config.toml
dataset = "short made-up English sentences, spoken by a formant synthesiser in many voices"
encoder_stem = "single"
encoder_rnn = "lstm"
encoder_bidirectional = true
decoder_layers = 10
decoder_norm_position = "pre"
decoder_activation = "relu"
decoder_mlp_ratio = 4
decoder_qk_norm = false
residual_init = "scaled_by_depth"
shampoo_beta = 0.99
eps = 1e-08
ema_decay = 0.99
lr_schedule = "cosine"
final_lr_fraction = 0
Rows from block 3 of the audio encoder of a small encoder-decoder audio transcriber, named by matrix and row number. Each number is 128 + 32 x the weight over its row's rms, rounded and kept within 0 to 255. All counts start at 0.
After each channel's rows are labels from the 100 clips, of 14976, where the channel reaches its highest value: "top examples" is what is common among them; "loudest" is the band of the loudest frequency at the time of the peak. Only what is clearly more common there than usual is listed. The data: short made-up English sentences, spoken by a formant synthesiser in many voices.
# conv: width-5 conv (encoder.blocks.3.conv.weight, 96x96x5, each kernel summed), inputs 0-95

conv.35 [126 113 121 113 111 110 111 131 109 128 149 133 150  72 102 121 163 160 146  69  91 114  89  68  78 166 150 115 121 147 110 139 102 120 104 110 163 122 156 127 124 161 124 117 118 184 121 123  86 151  67 123 111 149 138  84  89 189 105  70 163  83 151  78 119 115 133 142  99 103 144 148  98 139 146 119 161 117 152 118 224  96 101 142 137 128 187 190 199 100 142  92 158 108 169 206]
top examples: /ɝ/; /aʊ/; "our"
loudest: 250 to 500 Hz

conv.73 [ 95 108 108 247  96 126 131 121 168  99 103 144 126 151 164 136  97 101 108 126 124 155  93 109 147 104 141 113 163 118 189 162 146 148 130 166 191 149  54 126 109 134 155 146 124 143 193 145 167 132 133 158 132  79 138 144 116 104 169  47  90 142 147 100 109  93 177 153 119  94 134  85 121 119  58 162 143 131 157 160 121 113 122 151 148 182 145 148 132  90 117  85 117 180 103  96]
top examples: /ð/; "that"
loudest: 4000 to 8000 Hz

conv.48 [145 100  91  73 176 113  98 181 133 147 147 139 115 139 186 131 129 146 184 209 106 104 161 187 131 159 141  86 157 110 134 166 124 168 104 164 164 119  88 128 110 149 124 136 120 127  86 164 116 147 133 157 106  77  51 132 105 121 126  85  99 111 114 168  86  59 121  97  99 170 131 147 130 159 114 108 131 129 124 178 139 203 170 132  59 127 114 142  63 118 133 137 158 149 104  95]
top examples: /s/
loudest: 4000 to 8000 Hz

conv.19 [112  64  95 193 113 100 127 152 124 125 100 108 180 153 159 123 144 136 112 153  99 116 100  80  99 107 122 149 107 148 105 113  88 167 193 150 146 159 146  96 105 143 182 207 122 103 202 115 108 124 153  76 113 122 164 212 151 144 147 103 146 109  97 116 124 138 117 160 145 157  74 133 109 164  78 135 145 124  96 102 118 208 100 133  90 108 118 110 159 179 167 123 118  69 149 134]
top examples: "that"
loudest: 4000 to 8000 Hz

conv.52 [139 104 164 115 106  79 148 174 107 125 159 116  77  89 131 151  92 136 157 100 141  88  74 131 110 115 113 133 132 172 143  55 153 149 177 143 130 114  80  92 116 154 113  80  98  95  73 159  98 125 149  99 154 143  74  68 166 152 134 101 153  99 160 145 188  90 170 169 167 121 177 121 129 106 179  93 138 108 138 115 147  91 163 129  95 107 116 120 147 146 130 119 151 149  45 202]
top examples: /ɝ/; /aʊ/; "our"; /ʌ/
loudest: 500 to 1000 Hz

conv.27 [120  83 125 174 100 142  89  85  87 156 132  55 121  89  99  88 105 161 103 138 173 110 170 133  73 127  91 173  96 142 104 134 127  64 105 146 114 123 158  98 123 122  89 162 108 165 138 114 112 146 116  88 124  97  95 143  92 117  43 153  86 121  78 154 106  98 128 120 102 137 131 126 119  91 145 116 157  73 110 111 139 144 118 129 182 191  71 129  51 113  83 110 127 117  59 139]
top examples: /ɪ/; /k/; /tʃ/; "kitchen"
loudest: 250 to 500 Hz

conv.95 [148 157 120 119 135  64 101  73 113 172 115 188  85 150 148 148 121 108 127 129 109 128 149 102 103 143 159  71 161  91  97  86  81  84 148 165 152 125 139  81 186 136 105  65 125 123 133 110 134  86 126 167 115 130  91  95 166 154 171 182 171 141 154 113  65 116 122 165 177 137 137  87 145 155 170 156 113  77 152  82  89 151 160 132  55 135 150 110 121 134 167 126 146 179 174 118]
top examples: /ɝ/; /aʊ/; "our"
loudest: 500 to 1000 Hz

conv.16 [121 130 200  99 105  96 158 101 109 186 155  96 130 184 207 134 103  90 122  63  97 165 122  83 174 126 132 160 110 142 180 132 131 134 165 131 105 160 170 118  70 147 155 133 128  91 140 123 117 175 142 119 128 127 130 140 156 139 132 103 101  94 126 135  43 130 111  93 141  91  87 127 137 139  92 111 101 140  39 148 113 117 114 152 112 143 125 105 174  87 176  94 111 122  48 160]
top examples: /ɝ/; "her"
loudest: 500 to 1000 Hz

conv.22 [163 129 181 200 111 134 141 180  91 162  82 142 152 120 162 159 114 104 115  99 113 142  88 145 175  82  96 121 154 127 119 139 115 150 199 147 132 118 128 158 139  81 235 128 123  99 132 150 188 152 120 147 184 128 169 170 147 156 196  54  83 166 134 122 134 113 131 143 124 134 149  92 168 150  98 131 108 141 130 176 100 134  92 164 108 154 107 108 140 121 146  69  98 102 122 103]
top examples: "that"
loudest: 4000 to 8000 Hz

conv.36 [142 128 122 123 111 156 135 133 175 135 139 116 210 151  67 146 138 118 125  64 158  98 152 111  86 101 100 142  51 173 118 126 167 123 184 105 161 158 172 171 146 109 148 178 155 153  90 123 113 135 147 128  89 131 166  97 159  87 133  80 140 150 100  80 122 185 189  82  90  89 137 155 139 152 159  95 129 111 157 124 195 130 145  99 167 105 135 172 187 141 112 115 110 121 184 119]
top examples: /i/; /ʃ/; "she"; /tʃ/
loudest: 2000 to 4000 Hz

conv.70 [ 99 131 157 155  98 187 153 128  94 135 150  88 109 174 170  90 126 150  76 131  95  35 136 131 117 125 185 120 102 100  88 189 110 186  76 100 113  94 152 103 121 166  89 111 104 130  93 119 174 148  97 132 164  98 155 148 119 150  84 151 137 116 157 144 130 131 157 114 142  97 147 108 155 162 102 120  83 175 189 123 148  97 163 110 100 172  80 146 149 145 112 168 196 174 117  93]
top examples: /ʃ/; "shoe"; "shiny"
loudest: 2000 to 4000 Hz

conv.31 [111 151 174 142 137 209 205 149 192 124 129 149 130 150  68 119 131  86 132 170  99 131  84  83 169 104  63  85 124  86 154 146 149 165  71 164 139 140 131 180 144 139 191 140 120 128 103 118 140 144 130 122 135 117 132 184 153 155 119  42 129 142 154  52 133 159 154  85 118 125 120 153 144 121  83 106 166 209 118 119 123 142 122 110 132 119 138 112 127  86 136  99 163 131 117 136]
top examples: /ʃ/
loudest: 2000 to 4000 Hz

conv.46 [135  90  54  78 133 104  99  75 137 146 120 154  83 113 121 113 128 114 118 163 104 129 166 113 122 130 127  79 131 146 163 134 152 108  86 164 128 146  83 113 158  98 121 123 102 109 113 173 134 146 162 138 106 139 110 120 125  91 213 111 101  94 156  99 135 145 114 105 108 139 102 190 133 110 129 171  43 128 118 163 118 134 161 134 158 116  47 139  71 108 157 111  65 186 200  71]
top examples: /s/; /eɪ/; "sailor"
loudest: 4000 to 8000 Hz

conv.82 [119 121 179 173 143 148 150 103 117 176 125 110 122 119 150 121 106  80  99 124  72 144 148 114  76 135 162 145 108 130 150  99 103 165 174 126 186 116 100 144 127 196 125 103 169 152 111 171 144 118 146 135 145 146  76  71 106 129 188 121 157 181 156 120 142 186 160 129 105  97  98 144 121 166 132  98 111  81 180 127 142 123 133  82  59  68 119  85 145  91  73 112 116 140 167 207]
top examples: /ɝ/; /aʊ/; "our"
loudest: 250 to 500 Hz; 500 to 1000 Hz

conv.6 [111 139 113 145 118 177 166 190 128 154 135 111 137 121 169  62 139 102  83 173  66 103 161 180  86 140 158  65 133 105 158  89 154 177  85 143 175 116  90 111 134 159 110 104 101 132 151 170 187 123 106 198 132 138 123 150  88 123 127 124 127 134 164 165  92  84 148  99  91  90 153  74 120 140 144 141 162 199 129 122 182 127 115 117 133 204 154 138 118  97 134 127 124 103  89  99]
top examples: /s/; "this"
loudest: 4000 to 8000 Hz

conv.53 [118 138  60 153  89 117 118 135 145  92  77  89 153 127  98 138  62 154 157 113 133 124 177 120 195 134 215 161 195 104 131 106 199 137 131 136 123  71 112 135 138 101  89 116 115 169 141  93 149  85 126  81  97  95 142 127  89 129  84 193 158 173 170 117 165 110 141 149 126 164 115 132 108 131 161 143 137  75  87 115 135 124 118 167 171 132  95  73 162 136 131 128 163 178 124 114]
top examples: /ɪ/; /ð/; /s/; "this"
loudest: 250 to 500 Hz

conv.29 [175 150 128 101 116 115 143 163 137  91  69 176 143 154 108 178  96  91 125 127  98 122 117 136 129 137 123 126 118  98 113 181 144  92 104  91 131 121 150 132 186 176 139  53 148 147 105 170 159 150  52 148 138 156 140 102 142  79 216 149 157 136  97 100  98 132 144  94 104  88 137  80  99  98  90 126 194 142  92 125 157 157 113 105 144 121 128  60 119 172 161  71 131 111 149  75]
top examples: /ʃ/; sentence kind: request; "me"; "show"
loudest: 2000 to 4000 Hz

conv.32 [130 107 148  86  94  92  96 138 186 221 143 109 123 157 206 129 121 117 118 102  89 132 127 175 161 154 103  61 100 132 153 156 142 157  55 114 143  90 172  96  77 115 119 146 174 108 110 136  95 112 145 138 128 150 104 110 200 144 147 141 147 146 162 148  89 154  98 112  70 133 118 169 182 173 148 136  49  81 129 115 114 105 151 158  82 113 122 140 165 109 127  92 131 132 115 140]
top examples: /ɝ/; "her"
loudest: 250 to 500 Hz; 500 to 1000 Hz

conv.92 [175 173 128 148 141 183  94 147 116 125 133 166 103 136  98 151 126 146 104 156 168 114 107 137 146 136 108 184 111 118 117  87 108  68 109 108 119 143 142 134 176 137 118 110 121 219 160  88 151 195 131  97 124 141 141 134 131 119 103 202 130  94 123 124 118 104 146 152 103  60 113  63 100 120 122 165 162 154 215 163 137 120 167 143 144 173 177 141  58 156  97 180 113  88 123 113]
top examples: /ʃ/; "station"; "fish"
loudest: 250 to 500 Hz

conv.62 [113 176 147  89  80  95 164 131 118 124 120 186 150 171 128  87 156 142 193 127 153 179 100 176 152 105  94 107 126 172 104 191 146  90 109 201  86 101 113 114 140 134 148 114 164 160 141  88 198  78 127 189 127 154 127 158 104 125 109 119 109 160 124 120 137 137 149 140 118 178 172 115  73  89  85 165 150 112 147 110  70 125 110 147  92 148 100  80 136 156 108  96 135  67 118  94]
top examples: /s/; "twice"; "vase"
loudest: 4000 to 8000 Hz

conv.57 [127 139 112  89 141 145 100 110 101  89 111  95  98 151 105 110 135 148 205 165 209 172 116 209 156  94 127 114  89 147 164 132 110 131  76 101 111 161 106 117 154  84 130  86 141 110 130 140 171  92 107 103 199  90  96 100 119 172 144  97 120 128 124 161 124 117 114 158 138 123 181 102  89 133 121 128 143 161  87 159  59 133 168 122  87 141 136 155  75 140  90 169 153 170  64 160]
top examples: /s/; /ð/; "this"; /ʃ/
loudest: 4000 to 8000 Hz; 2000 to 4000 Hz

conv.55 [107  27  76 103 143 154 122 125 145 130 142 120 202 161 117 100  85 106 138 182 135 141 123 152 132 147 128 138 127 168  89 120 156 168 178 134 126  94 129 142  84 140  96 101 111 171 182  66  97 162 199 112 122 114 158 121 147 102 114 179  86  98 132  93 152 156 110  92 142 129 129  72 155  84 145 106 114  97 181 145  84 132 141 121 173 154 172  72  99 140  97 132 137  79 142  92]
top examples: /ɪ/; /s/; "sister"; "this"
loudest: 250 to 500 Hz

conv.69 [124 136 102 145 149 168 163  95 175 149  69  89 171 189  90 139 120 109 146 140 129 112 166 124 115 118 119  80  78 130 104 162 124 160 128 122 132  97 105 159 104  96 146 119 163  86 136 169 115 117 195 126 135 145 108 141 118 129 208 133 116  70 125 142 114 112 198 119 187 123 108 199 149 112 121 165  72 115 182 112  92 117  71 148  87 122 166 191 156 135 134 185  83 155 140 111]
top examples: /s/; /eɪ/; "stayed"
loudest: 2000 to 4000 Hz

conv.37 [133 151 181 148 124 112  93 136 198 102 156 144 133 148 120  99 117 161 124 153 150 106 153 151 123  63  82 123  66  99 179 148 157 115  97 145 133 184  99 149 130 103 163 144 189  86 110 194 109 119 120  51 117 188 105 126 151 150 178  73 147  96 152  79 143 182 126  73 144 164 121 168 164 128  93 174 135 126  94 117 161 157 122 106 135 131 108 130 156 161 118 151 184 178 130 120]
top examples: /s/; /eɪ/; "sailor"
loudest: 4000 to 8000 Hz